From a checkpoint of a small image classifier: width 192.
Rows from block 5 of a small image classifier, named by matrix and row number. Rows with one number within an expert belong to one neuron, the router's apart. Each number is 500 + 50 x the weight over its row's rms, rounded and kept within 0 to 999. All counts start at 0. Numbers have three digits each.
Before each expert's rows are labels from the 100 images, of 14848, where the router gives the expert most weight on average: "top examples" is what is common among them. Only what is clearly more common there than usual is listed. The data: rendered dice on a table. In brackets: how many of the 100, against the usual share in percent.
# router: router (model.blocks.5.mlp.router.weight, 32x192, trained with AdamW), inputs 0-191
# up: expert up (model.blocks.5.mlp.up, 32x48x192), inputs 0-191
# down: expert down (model.blocks.5.mlp.down, 32x192x48, transposed), outputs 0-191

# expert 6
top examples: six on top (100 vs 29.7); total: 12 (64 vs 4.6); dice: two (64 vs 33.4)
router.6:449431493462571585611469499463514499438599528576535459569464465583481436449500453390507570509533498536554379421446558478488475529572527482529533464525531382449439536466480483400472441558464445470553539453565503516624514466453494520405461520436512514492526456516481532503487506535429553439437471533416563505524410492497478484527484404471462480463517496482455500530478493526440527601456507471521543504508442505547537510465481458550393487449512422428468503548488426553497470615494449653484483576505552547483560527542494539444383538527566451442547489515570478471537529513507595542
up.0:430468452512532487549409560495494480493596494537467518489447456507458459456466418529410637553459532505586496471496582491451534532516554526510473416504460472504497501504495490532456538497460489469537494409457576568517460482469494505449472469501651614561442484406451525557505483442465495475449472491476628568526458505603468523483418402476451518454527496504497482448447547527440557494382500525576541572469357469581548420561506598537488443433475480504508499479559441502528452579589512534462514480507469446466468498571551528505465478521563567561552520567547464537591417497578497521
down.0:548450472394446458613530549478529531469460535533568568415579600482521497463532504547462451517514441523460483510469503491528542530503527450473496447480485411497409619452590556573442563484571505508504512538456433558527586567482553453541525570570430483498463494512475417402582546513483496484545421599564529551458450468567537446506458441524546467446453391537533465526427492465454498502508502435511419510486537554505482468420432464534503593435500532581589496576414527461427427552515484528556493463524503540447466508461543468449478531410467522514629427451469565535503442549464521553
up.1:579651536441430451514443458435432516510527553480458494439445548523468542551495553510416534481469532450524499562467506583493463464478544423490525450437461471503503495421507604453443519477473525514506562477395450540578486536468513554460527435532491487492394525485461590604558611579564474497496439381434479504576446519559480473533524511475420522452493485501550494535545548438545465544554559504474451448499543496479598453512474453549466563533543471523604580485427554569471481547396444577447466529490466463480535531533613431450482531483363469514541503500482493490516498585491538585
down.1:543488476452422475515522564520604435429462436567534439469577503475584524501472388585521506442523441437537514495582535638500505439435451477403474451483481543533444494438479481566479535621479500457476470467552537493484524493555427455510430531500599456515566487513533580481470490520540584507501454465527413458435514514400481480524557455580485471536633507532514496402437389562507440488365463574512502489498460545569468481557570486518581533433507551581449516507475512524524427524555488483563473494497522435475433451457578531493563477444456520593501509512490579536530492481555503432
up.2:460414503519437430488555502504570504570412532643502481464569511585581474485515499392565472497437438484456470473512526552519521471480474471557561652520480468503498468472425413488473468545463501430466503515419473466487576542469491600435530501529458546492589529508493491521465555482451367538539535563441401416523499453431523469446476466516492484524589530522499543521521575514447429506534466446556567531554601440469465610446521354500447479464561469505504504563538470510522539456518481487530501488490604590487494459552438536529451517423520545529458445524559510561500526467581541409
down.2:486521549478522595461539517477423482459470487481485577520473480512365510632548519412537421555435532377510461405437550472527589469467458512492536488594496528479605473509509536459391482490505483557599546525478509497483505492444473525474533525598519497531430505489422441536504427516485588448449572484582522461428586518515554464502573457550509494554454391506540499525569443477531486595533596486445538512492559470517407479466479493496470510549481552483408454450561525440495514571441416498405512460518532534537523542462508511539536477584544455481435522592596486422455501457480530404
up.3:475472466499478457569575510550525445454480649612518597474501466488480521537457541574458531509496584471506500551524477529464517480486433535489422493500538426527522401533499449476525479518500602486500521446457532513433464473559525510550334474428610661517513443511502545573446500521457513565543459558548477550406542483555432447420535463554576508481549537556526565470522578483454534426533532406417433472542529481463443502467520374380538481514486475520462486466478517422511523579471545490521500468438438528436512546495534443497571497536587554524418457508522535507486465428520457507
down.3:432508551481397459462497531535524461535469552482437445526544490524519535480579373466524368537575470506480506416442476569508553648496610450474520546516426528474577497499427492552523527465446513509534492540462497553506536589496478542520543521536433513445606526550447435472533456472499471522492651484531510538401487421508521492507458450516552441486513528576572588517516527480406447569492515468472487529432435553476554578571411521476503491561463409490469525552492491519557503549505471525510433510497406498450457509454449554564448456471495451419548590417421537525610558458457517505
up.4:453525473448535565517483503547446520556519519484553476480512579474487530523434567533501461464497552513517496586511558436507480451568495470500464388584415481472377446485397527420437516473518441475468490475514581435432472590493470462566473519519485549518550515423551456568470498514465460527475462451438378402437538579453556520524509486461518403534550571504491508527532431512512475513564529464504501483545415550474536759514511523437492496471520512516432528453597449551502544465544481499561493540496487562540524554475539528553507479477469522512394570506545496408609539527561430494
down.4:424509527505529471458486562520493571498519527512519468474484497472489571480527416551516456556613529435490551519426462490396417510479556547526437532487477538493532471464521574620430461450491554565573428543520547521477502526568475511464473472542508531529556532431537474533486488512579439460504480473421483573434515494487540631543424558465542552544537453460576482434549548410438482403351495445438528485434478583455472536518443504623415545404540535499482574438519487542569517444529485456467504434443561457469436504479595491518585575462512453495496473484488515559538420501527404594
up.5:437554474552508405428444538505493491533445498570581439502490409461598510484460586501496635570472554598455508505548494525484591524426493451481390545438479569505527543434510502498545468458479501512398507501479596512542586487469534563500482528553561514490437617548486428644500510468541479571457493539387532452506464494442500509520458411539416554427546496556512400511443492444543605503513528499493521497422497515486542512484509554491435510458544502511428501511592531374423490503429433440497517483647502489426500499552470521541511528536486458518527529445478507460529500474573486531
down.5:553392486458476594426488485502513513520509566492502450472524539545490556551482536521492533537545554504469455596506531514526472486619563504433542449556457523516452540548416601495415495482398530410555620484510434476444407531589453536446420510516493446593470501490411570403508557567524491518480406539475468453414434574526472502524538503543559533465491521445525415482507434553641511525451432458542472486481464541421539493473440543497541469476463478468537527497563485421473645545553489534529461504513542530454521573473465473465543508430546453495467460425399570454504538579475471538
up.6:516451501581472433459524566626491546552422522453452540561472530549561463446509481447554454503525489550550568482511489445455513565521495471411543532467476458419408477531441435423551431461495605474472517497430514516529590474491492495500522474468409407536450662534515386481528492466462508446497570424457539598551561486483542468519522540464512558555529547496514518532501531593388478509526525498487505547524481475480576456437472551456472399505498468545473462610523502488484548462464506430491424510519428501570542528519426541554611616522512533448391424496410444493529563472526483487
down.6:524454420550486434458470418532481432465466488467531495533559495570397522501565572536559515569477547540511573466494494537530515572476540531456479466443501518512556520485504574433496514533583472502525517545469493594507420493470449444411475421483545575520538480591458466590386420555500434478598571502491527418529506447504442450524543565509422440565434470598513613408472458486433539577508444439538505527424630465478503555456430487453520433452545462481487496500470494476441502438574490569406588466491525461490470556479509582640446495575496494494513519447430494484508500500554555536
up.7:472433533514507501615555428524542501510596510521518591518555464504529514465551574494491529497460528448461481458582487489501532503434607499536543599454529518505492442555552582458458524535511448545481506458453515540470441387518467515419511442490558441514550583501532472560504523408566430575511511444494525418494378483481473525506491480454530478441499482418534594427632490505476505531549478565434506487477467575506547578547468490477478448450446488549481492555496471459464446504507435503545455427342456533535493525517455470604440654607526408509446508520488552487415544455437555516
down.7:498540449439485528519472520507471435470473523471448427507500542495480557504476527554513486633468499501453415416523477446503462435543494474553492507446440435444408447452514469512592546495454482484609490483540461494416511517510490517462541476452436575447502465517567518535462590554552506471541489496477518527406567463464494522520514527554626546421388569405519542457472411497560515461563557452446526440396478492487519458540437520567493523499471484445615509434581501486594574566518517579554477419492513479533572634522587574514547475486551480560494416553452505574414494415479573516

# expert 23
top examples: dice: three (100 vs 33.6); four on top (99 vs 30.2); six on top (96 vs 29.7); total: 12 (45 vs 4.6)
router.23:486494455509440432453549462422407538450527401477535518495517608479538451556584509527405503535573550482570516517551547489498587473460554433440458465448547482416460566502510410510472471415522519479500474540561496570527434491573519553489584435538508501548512604535528451586514544474509512548551539440459520439518397488554460565590485438492524496448443576572446546465535456547474509566503570473498536543452510503489438558512514427577567556425542514558563552581550582505451458555523556453509477521615434484452471503605477478521477398518465515548445543429461580420444458548480471535
up.0:532574499495448412527431466492467444475345550510406547553500479551466493353487513524518512503488513581510494479532449539503541435517525568552585578477490534519661498477509511508380449431484570525548447476449483585510379490509515511582489507506581438492506569440517486508484539566521483522493494460441438471506575479471533492495482508511502561538552473445532509488514582445530538431491459572452527483571494474471542440526532480597551465559573495526467503481558500500489440448536506478475454516317538469466467512517514449512495566573564393549507562457529523604442444493407596483
down.0:521477450502630500555587536554541439402475393499497523513519494511442557502472442614517483500427516495421532479474469550571489573471564563603570462497469446497531465515475536436518465486445529571458471431509499512558507407462498531545562447439528512478465396548522448548557501562424522457520493464429562472583548465442498385454552537506527516470474508495544534460549556552406511481625476450479556581560534444592394577555456495473517471486515538531605511491425520523496433426531450473429552484506504560531418534435508481513477533458542470428538491480523435512435461463445547620
up.1:575605525424482579500509466507482510592574429566516502413524589532470462563524488495389576483469474449459536535570443537538509469420521530429430569512618499509523533497496470544566451389489526509580456553411465453548516512551490551438511522473464496484552554480528450520520515450455460523502479605493415436432479473479483457528512549521486380595501512625477461490486558489514484427511562486572503513475534572443435558419486482549507457486518523488519463566623451462473418516545440556509529527598543388525489505572510499470478443601482429477510541460506510482576521507480451383
down.1:507490513506467512549482528517471449454499472478486472491560412509495543483463520532581468464521549507530385501511527503523448456482482414506435520571424440562532476475528594569561490500490564510477625491545530467534592452508495516460422521465572564509510462527456482554546560445564547427492467523513558503439532543459526533450567457571460526434531478419481504441520544432432494486458547469506448462458563579493540430460496450529424430373502508511572490362435610435590573620522535463470492364525567493568388479556530545503419570543537488569493435483527459504533457552479446568
up.2:502517521538531494527556470407484458641478472574552492482480447592470513476570562507399536502623491546597525519585526471462408459450578417453574535544582475453527522505459482455536547532547498503455497449456518533497428485575542452525539613525587540549503531512511627344514473473487473513461510554504474554467458519436467502447530474585484443557461498641490489478567527509460418484494564506590474533470458568489514598573491434550451524424498503529447496536533487483464452474530461408541512464510559516478464477410492523410434481489439486539521485482418559421452522451530508458
down.2:494581518524501505466546485430474484527569516447423564488469444665486438494448560509495573438460524522604559520426521483462522521482505479540495518548440399543470389421580606511466476560507597475405545492527577548522428438458526502493509539504536485469460480384580514607554429397513493542543472446466543510476442476483489537455394562491524482532520476491501466544514585509435531520532522412523590412385488520574509415502407544488429507497565542427513507470514422533488462482512434528513491479560500567501586526527463475526509502596461563520494438537458508560493472506567428516
up.3:446470479430502493536535573500450640556433491484576515528585553508533521497498458475540530518482466484542434510525391528461473541478419513435438551474440529515450577493533510519447495541477522499619509534482594439475485488539512501519448437424476499529535483441484458492518443518529482474547442517465348436573544450465554524491495627485465576540550466585525548501477506510516527434474548549434493529436436519466536501512554628470510528517552474553511558449541501445486462423525576472462410539613493477404452429528470561503592362455515547527537511497527472489622427453591426481
down.3:490520606492518556556518431447463521559471589522504504473462464482566362449457625410521597419502512489528457572392477436514479546466527421467548475457499524491519567512394471498445448530620506513568564462446453438600475549483451482472552522465456491514514480518414541425437519467540587478499546442613548537614523552451554512457554491437470433496488497399388504528461457467472524489536572537538458557539519538443460510564557515501462446440560503520439528557499507521543512505481485543534489483518558485547540433513517566475419440565452498553536483450524474529483378518585436506
up.4:451589481492461494486460488478562463396454561557540492483484491412482467449499480471510572541427538553514474492538551596408451454484470556498483530350504552502480602477543437529472494548478553480578464498434424531609550469522496501512536499481452576398580609569508373492529423521475474514514464519464492568567523413489560570473562475503455600497510480443485401489494410501487576460558531443606535489471524568518557403540545488566582531398476515547514465511461538397522553489423533527476432540447485528508495500529502490482497555415548420488576534492514462523550456462436534470
down.4:549472573587471460562608504431503553535456445546550465489443491523564412612437562517523488560510496520409465420509497497518533474506480460504568480501576603466481464518497477554606481439484537507436487448446457531454493576526450467516635490503541547455491485509449458509570499537403431438495614501502476473522416575499491520469375486541493482406481529570439527538478498581514517557436492637528543503460631476477505549453543549489535515482515467501482550629473455486491488484464512462477432514530547418469482488438521514529356419501557475481510497407506446457592451484524476512
up.5:567459510591440529466500493512538406467520427508586525522448434454508567525448459571455390513462512519438478571503454510474463555545582482421497442516467468454497520531457367521556594568515536531590502513541485448556458498476498458509496489501592535504504481535522512420501534494575482493470420524456485453445479488576521519446487507628591567570416453550473506483438504506567470505461406502531467532478402630481490462535501455517472536495442544454476626471510483517526542460578517428538521447437503532428419532421424540544445508394566474623582430517507547499574500511525466447
down.5:406480468431569504583437513497430453436535479491536423556534475403524584481540507479508551541543428544526545510510511452547557503498528571512513539535394476472476560524503406506433410546467556506368513469513534499503405449588586412494492442440565466499567529479468550480527492476563473465437521596442452433498609492613477469482490454509432478403473558515577536433557504494550538529558444497471545477542433438592519464431504525419519526502482556588571548487601522529473544424452477556522481453423471515495449501483485526512534516503385523412471567494510440545529545558535587506
up.6:506570454471465557670537481534361544497544421503389507428455399443443523478525541465524544495418524394490506511538467475465565491472396453568431576504466511472501534533465507517537523457518490475525511663504608477605553593558492563510484519458470427581463539441488593551482540551547517440517531525466466500474471513397531464543548504497483464469423526560360511462472454534460520502505487486502454554565462507438441517473480445504450538577501495474535531572573472499447491428550509521465545525510533409563523538543536493481494369456506428535492485459538530535543527571497510507
down.6:591405420419556475519493476504603476519509438499577468477531409464450516414452429511526470550410497472490486518565549499423414602451499475513485502615475591539515472510479587502564568497450532607550586511545490490593433509505500479502450572428541523528465434508530462493511566510513522458504442405527401627531485476469554474548479481516503599477441479519463533507517464543460514539564436562455447478508495522629547469492506463504422522420455523476544608476425534416507591519535561445487524475410540516514537504558498471514535479419499528449548397514495529511459492493542411423
up.7:535487474509482463564525489473556529545434464524308558514529523558530518416471441501557463535438573525497426418435472474457454558493478533486608516483482502459520464472500524492450494508493450546507516446547371528520459500497563497402491508474492476533422566470519422534481572595569492564549486390475427469438499515433501476529430521432519486506497522567538547505569673502477534460452478544504542511480552503533470435520539433526544415541549503481541521445611461496508595525504514501503506564356508461539509509372481490507563493524675438516427537486521489510530530508485499532
down.7:561466531462547509538510649567483508376490416493407462448540548554545551523392461567522455603482515508422493400542477510544530532438501587443508513511502566546453469541498468402617516437482563533516539471496531480456515493461386606472484488494408466505493487541474526512510568590608482553563495430349411482510443463477407432456503496599452478517443487495514497465485527521444543464496497482432528465555452479469472491506508514461550487487500565501535466473516508522472499486523466515340599543526502543555468550506556485553466596560484527448452505479589508511500528498480522590

# expert 1
top examples: one on top (100 vs 30); dice: three (100 vs 33.6); total: 3 (28 vs 7.5); total: 7 (26 vs 8.4)
router.1:495596487460456536452410467551430540545509480470554427447496505403474462472549456417502495425527414541433456541490474525472516530441430558498461486552514576562461485458497444567525438410405538512440509477477553451560604475514553510577491444414371528503546489461535539493511470425475491560504477657459482476538526470486449555523545587482502589537549535558520472554425526490524513456492573534509545489516503556427476516504525550484509590472521527550423449593583459456427405470508493459487492522552578455454470473584534424507487501494438514500612525477386590512537477423590477490
up.0:506523567539520609509473508504591452694476544413329456570494503540487501626546530439488499529438500565514434462570480541508427500447454490497586412496502424543481564550502445472445558495548442498545522494403498531429528533508430552515454521477498491545509567423448457489509468456442474515423503473450430486535571515543477502475488518467515527479493482591497545468506581525457504521510521494419476539588426501506500537550483446496441481644576538482622486518437496533455496541511551431487492534393536481489512446487467472604491526451537443443574525479505468461468506479584419469
down.0:367557485562463525548525540515505480549485499552512473398458572457427526472439529639455388470481559418544551561587491543493461488414454551543541543548548551416523429520456559503565570482503479437546561501523563470538399452560501519541541552485541553462575514576482432372553549506485404535440567507469466503471559506531526490491463478540489539453413530500604429496587523522539495499519495556536496447435472490570482393494512484572440444434458506527466508484494490494469565512468522525477529630426591511450490442570449476409520536473426492508456458519490442471529415451507505460
up.1:586546465514509348424468502453498507452565517562463456507577532443535542508493481516526519467573466402523601437468550433497509483441514478445533452434440454491529472495537464528467539493485537523454578488543460574466600585454489447454369517555506512429487511524507455497470430537510513550528560536529543527476536545569521475508523359595506464601446522570443373501480403440535525525560536470443521472469466481486454500544482512459463595469595509491494602487572380465509523557555504539537427524422441535499445447426521452507520530527550414539572477490400505470511539515463581517
down.1:421533468452556494484553425515502545500568482450503506491576515487492431586419495545571561467481505456474450515504436545481530522536463579521470492495456444584500502486521602531585549546497476435435602610488531542564377488515483551447528511504497464427467469502532525475481563462501497522478492491476483513619427461495497536478496439444473448437597433489444506434502503579485489458491447459520488492475485492427446404465582478608549517525422456491611414504557470551460532567595502576543483436513495540527418423479418619503519536499459540428434475450624560473600500531423558531
up.2:480451382496491515420502489534514500441579429531478455556519557464504502538571551452480467568492433455533523514515473499502611486583547565428630447475501501442381487526585425486502464438479430466534462536610589496436586495535496517522524491499485471477598534637538485444526489486506524440512517458510608468556439480455446494578526453510448491497453580493484497504421345491439514560572471440525567508504450508517474633520535444477518543490476486570471411545618530448455465556547480519484563501525470504499469481505461441490505413469503532465468600493510508453489561553415558461
down.2:611477485529453472560586509507468541478461507499410620466497515596518462522418549525525433484405472540542419482531463512510424520469516510541489506512534528552403451461522488472549477560475529475517476580496592510583566468502561499613584470448433427438534435545444537463521453572450510398491510458577497452496515548501566417471514516593493523563643457510446503503430405485554450448535493436512432528531483480474447521510528498581462521507451540475512541489453586491474557568408525510473481538501484543573537501549470456510530492461521507434565446563409476462488557317496450447
up.3:513475485421552538446503535549460547511497550457514429495469474515515547557565438454494463530443491497436545570443528512470554527528460500469581487530469486521540483494530541547594454491493535510490484475452443451555670475508522522501491380488490509421504327534457455455516413501510508424479512470503635493540461516533458530487527496494567512564535420370500454564384608462495433577527481366410522436488432503485577609542468551590458524435544534567496523423514598557475470530522496482473545500494467517502473479477439527534423623477446480487522505497506487476497465460553446563
down.3:538591464565500437487493500539555624456475465497412466434467457458502463517437548459516461464535487544500385419507428496505450472447499524521525424466384564531515583468526369499424533563462412490481567531532425478451550429542525515499545584539503439514535557530442468537474593555537508488526505545440526554521499526493475472528531422466435590445454506516473499564473489497487539501545544562579465572590556464502461502517529478459476539574493450470487401543462519416497551545500590490541603567534515494603554526407452427518553520548543518445550581491513486429427469385456418462
up.4:512528543595389527499469531456559497455529494560394477456481439424435500468385545529383438492549583504509543521452489519586483480481593572484564469524520581488547522472563545537630475459529525494493467555493382486553481513556491484395514505524499548505512535495531534486438514469473525569528431516464549514397487497524429537562513518503488473593477530536517486472497532468455590539479400517550536462473553487481371418566482495566508512509527452539514523526463530512450442655487529566541399495435494481474516486447434431456505455516463532570496585462471461616486524490440412601
down.4:526569489584505486543448472504379609396443511503456506611384482551526446460544479463532407496542515513509436521450495594534564536553497477490485615553466516518564535479445513504469484456546461495423540420585431510467492479464482605584533527515494514484527489467517493489560452528499564458397514411517565481514508527481589457531498510465564522574370564514464503457488565482456432518451486523452505490566483459558442495493497500529515642527476494551527478546410510462519508440557475431479561486491379507545519531503393573421463529628600481411529513518521443468447479499477497476
up.5:515387399461625520525477425517520467572481448470464532510492613514591515435474562532508387532486494500501502462434472475534458494495495422470452390543367447501441467512488509490498548453556436456540468518510424432588514497559499587500433549514420451530491481520491423519514494521472515535506494531559458499505483512462511587557430502489528422512508530498522436523429484445489482530445353472553565509518512486452523494510493414589503497601498522425485481524480404490493515465468467434519472413458535499456582569546544511507471567559414533545557466545551499625644564546509566559
down.5:478465442645473511546481523452484499462490463458517532540458474414405527456501608411500487461483536526515549492499491449557465513537526534474546491524444475543419573441548574592456519486464491584659560520605496527504492457469497411533436459495540508487452559491493501584516530487465510574509530625487523648534477525410438524520585515461430517529529433529513422503495497435478500534523500497593546504499481426540420409466492459616516439383500521492473484516480482415546537507417504495632489501517518524500471520478404500591478454452612508482508475528514515420516453516488464430
up.6:568537529471548527546651516542477480481431406391424533549530415502593452488468494578480480468350504621451532491461518479516518597463473503494505430471533508482546525503488496513555454479486623528468505470448447614417539494459523524527504446444573499523497466513454618596531554493484456440527531404448532470492506506560443486511456472468581575584413445414468460549475505485486546523524450402459567499507605470522535477481555547467478451494557548471557472467522526483480398494454461472451467422481547430462570539574519549527451446439551518444460510549527452547495467468549567517
down.6:431516634474450484515444536449502515517455568562458583508483538487474457533481500464532378453417532469554497562497484508527415518493559512456482585478492532591460459517430459495513470540487465572524467490506468515482459448485476463514503581512581536558475562531438490465479498482559563467520489565508530515458484546437437549570566435453464555581514493552570517507440440399506493485505475545489493554513497497409464455485522510437459383591540509567533442433508486480569579473441532422512686463475356529524456528541582442459630498501435539453446545573586497451496409514530494482
up.7:555523451416520517508488462476472522541618523461573540513464555549502458476497339447418447527590488545549508496574522421497478417521541493379485508562454567493412556490582552508509586465534453500509483515432459398450519501504592506451419576563499382444488549506498508496549435467469474523500476519463550513488507522493539541554469494565550477453490450552581454453410441487476489466509554576477483522488453515555539380483472609523508483601501459442470511504534523465503395443615535546541493506524477452496533491488414442516561526569415596410494495580489472536431490478585475473
down.7:459576501418500509529498550463556469551527539540561508547491567552445509458484342513532476549460448481452515519490491422495631583495499521498473506547518509534484472460531603509568576639499520522482470499463543508447497463513479494500542396535504491491468521461544529444533491520418455497547442521442413464477518460623537511425426541531525508412406467564512497525575519449586548519471464466442477514421546493426563413398513610468481462588520530444531524553533514486499508463501507460438495503512417501418650433517428422469554449540477547410527529546520559499499537393551450520

# expert 19
top examples: six on top (100 vs 29.7); dice: three (100 vs 33.6); two on top (89 vs 29.8); total: 11 (47 vs 6)
router.19:515493523506522485511578497422518434456495483481572537507590575525446501438501545519431576514474554562559434466464589589443432453503466502424448458499498423486575516496431519522443582573526518478478532424469472566562415436448552541462457447549545607544603536513467496502588532486506533557445499450489445563503439536489535558459518472525547503458487483550470522484568581494485553490473613505606479441471478511521559413508538407473541507439439552513565475531393489438495545524531531450549446497491451554529539532555516523567475493538582376599434402498467586536567488407525511584
up.8:537405470477487456417542547485601533465632526418419420590520539431534412501506517429500446491579443465525482480531497539531427471507514550466606486482495563526458557543569421466524457469497483466450508463545512448489453522475586514545555487507467486530519588553509461431517481441423482541485535445478510477480462492558455542589576385471450438476480524477338519484568501538490460497514519552515588529515544419489507591526538453426529678524520486450552439501559478443507495498570484539506525547548459458538439564486509428539441468426541470452570490528425517457508572489443552565
down.8:488520532591485507469492532462481524472445501551469472469503496485545489480466492553532493537541518560379544463533429467511627522470555574469584495514516548485554518445536366562612531376410494438486459474517427505598565473442443526508490438510499422512415501552511508436510471576534531554579460505458473469468475552574355527524473527525492467511444482456539488471445485538496548419484366548538537485511526575539457491535487537534575464497541454491561440469441460493500508487549491485488556467453530459636421564484517440510513534508456536422626622451608523540468437434494532512
up.9:491417435478546467357498468453514557503459478477446543553496535512532431547582521435469499496521536482485557434532460508453539430522597546518629486484420512452393570469461435506473500525528509481497530513558542514513459487510546542503484479548480504502442604528471420555464537608541446579522519520540525507572440530466489547583470333485370518426448557525496544478526358526398499523573507516479479484618527497499467560464524451545539531480551508508505497462450542499482487457459551531534620585511529468562435501553445435506521555454497490491486510466532533351444507546474425521
down.9:581443579496500522468588551375587542509481441573472472552541623562558495448458495442504444584507468515442511458500501436476580490552437448392567487483556490456485495588539480541516467513475467466522521442496500524574629514424493541475490444487503554513448521558441505474532487473561483496487544492435518417534425563526406514470365486506443523488422526545452519486570493503520457565525548463591574545585564552442515515480422544484524445477560408546471457537494559431424498480503509494416561512512474405494530546457543460481570472589529498403537594425461540488503434450536451474
up.10:532457530376504500514541527403560530495533481579452527531518432567449520578513484488542376517479495466586504469570526486480482463501589549466598506513555541475543502515563449480534537580553490502426510556497521516519552569483527479451467560509494516433489561492504485506453508529599480575558466430504526549448463473469491406413482433617485488536437536593480535492608512470502390547533504407431539530542533455488457476503529424436482538502487522504442530569467516532544479472609494485507563494414520547475507511494358433472587500506416402380424462413471463480386447494505472459
down.10:644481529512490567537551435539526513482413414480513477484516517492656508544417531485516463453428509505461438546532482532483446588503445467463422508480538607558448444551473611451518440381561503520584401431582508477531449452492434534521552569522405568487486472563525445553479458446494552445490502498472587577567534416441508449562503410525468526622487452484365472532469449502533569510528489435474441520489546564480508634581522473516483468499483514491491531463487538447453467524541510483452490481529543460525449547547510458472550441525492562505500395449507523449473475536501499549
up.11:511514568569500530554508465469501475510381576440422531527488515522517548432530575478546488473483577622568421498496418478622498512506442543583431400503487484554476438526532613514471556516495436497478567445379432484512494498501499421524538503489567501470590578406445480405505471443500493499457416471553530478558518513451532514446490563514537540490554466416580536519486588489473489508496523506457434522448548429526558347506557515525480509554422546554468424421474463423498521520509528564458427435375508514463511458493530554523511500588595424450495482512502505580494509488505553509
down.11:476480467513564571455462385614561510524562583426565533482501510430505430461566537450450520500566489496459556522415482508460463608500559518443561477470535448426441590569450372511427595547481479495501435483534457518519440502478570464520496467524403448488442526549489537434430466559577547496578513480531478508554528480542517490520534462428480478488495622474505479491531462540455513451497452529468507444545458447600441505509544513460498487521493468501394425538515473490495486489465500456579485498469452563536617579410454481589671485538400480537460555569520504508480500514584449510
up.12:564576521508449506550436510473470502515423481487432507431524501508489493501477526563403566568585471492530498472542496528448468528479568523408454562460550500457583493453534497572588561415500413525532463491456392479554558525643520465433464517549507511465487446380560499491394451547510463491497492486509412588464594486438550508562403504519491440579550486598544453522457516441461431462460489512555542488493476533453512532541473585574478454507506484560511459500611388446506443500548430547469500466590477468433482445594466519506536524574453447524579553507456547594593456539506485503
down.12:404574452473466524494544502493561447557594552550437492461526519548507532493515477544504482505431536485437427412497527540495553522412494468552475502421452499481453381530528454490568521580476509559521451537482600581480388521560557529412521546562409475500508525447534421538523418471544514409491577494441520506472421434528494596588491469467504441508436543505541609475546480508511480484472429434552530466394466607537570457510575552402549510497484413471451458521608474534475543529484394571424492543506426498560577509565552553511498451456441538423496533552505505506515542472460462489
up.13:498478520513496531540523464472494483599494479531606470473485546481505503550494520484468526480556428477604534639564482466465454462474516408391518613516629510496459494484477429505588529514557465471563543471561500463420507477520498540530506569462560477519498476486574453559474567395494462513494508549446455459478512449554482476562415471577492439517480489474489447495474375523512488488496607441572510542469499545419450642504503420517456529455476503514475586616581427497509521394507529455535573504545495485437559487515538526438457414450383565562524544509464547461500474516433451398
down.13:459512497546486468449580497536580485494424451535587537434469514420550447523593506517402533488585456458459534602479456487534486481495452587583523508462535471451503573588408451542357486501533383435502434479529467471486549545347508444495533507469452507511461522461448569465494508573443561480499528547528487478496596505565526440554568477466584490533630502503508462495509424563492561479466445567503467493567489471540454552468516482491586478564495448458483513551513420520494488485422588510555444565434509516474564541413525465506590434440466443480536543510451481528550509418512572424
up.14:537512506545477538563559574478513407610376507527497485520521452453474531514539466519569430542508490611461522365516455532460464499491487510414551514483540466528486413532529532467538464582534480475549458535487382530532391473480538470534575509507513449480636481468443461498507498612527479560420425515571491522367484515468519464419575505576583526531454466518428467519510564470558514562508449534525495537560510524479517409475500469587486466544515598554462490487412519503493470478485491475553480485394535555509497533438532466561447633457505445509443482486430557475449545435389553530
down.14:492464406485498481480504332576575440531538478382456487422524429481443606551544441550547547467567541488483450551537510480540446558501522625579428451434534533511583478528413555535487496433476481535562494566549482528475514547532476496494416575487524518525431463495471469534482505444552505523514485455490498544536536519411540394533567557477522589506652531445576496407493533455470521465486485563431474478518481372542474589481586513504516561457473431428494500366488523481501423538528488455510478481494462493500538487509550517519512545463504555528528578561425547456432431516483488545
up.15:544627556581451474549417472458534449639510481431502485478478470459517381507544429474537495550485487571404466523522514557442466483553455476654432537538532539528599515535477425548500517523509505496552439524378576635581579506519463481530519447495462547425485479499427483444538411466502538470488501452428578474509465514463474503546553550496443519477544519540480474446505510447502518521474537523377518535522447599465457589516506513469499566387548541588550488461431570459480473513507461492524519547500529474462446444498492488447508543492495492526516607425539530494515462393610466489
down.15:513590527601506592533498462495551499503501592497498621509473530448508459531520509448507447472594503561520432462520359461500403511470502375420546539585471454514547525555612559579457471524544463520510489492517456526385457488423540478425512562507501421515536559440434573499472515499454559543444518597485493541480489542549488525516513474470431440522489447554515442489535529573431446479521523502548413486455569415571473484519492471568447447521496484524497471477442516427428517422464466602560534453469483505564552543535393406457548476509532524525573560508428518632464471444472504472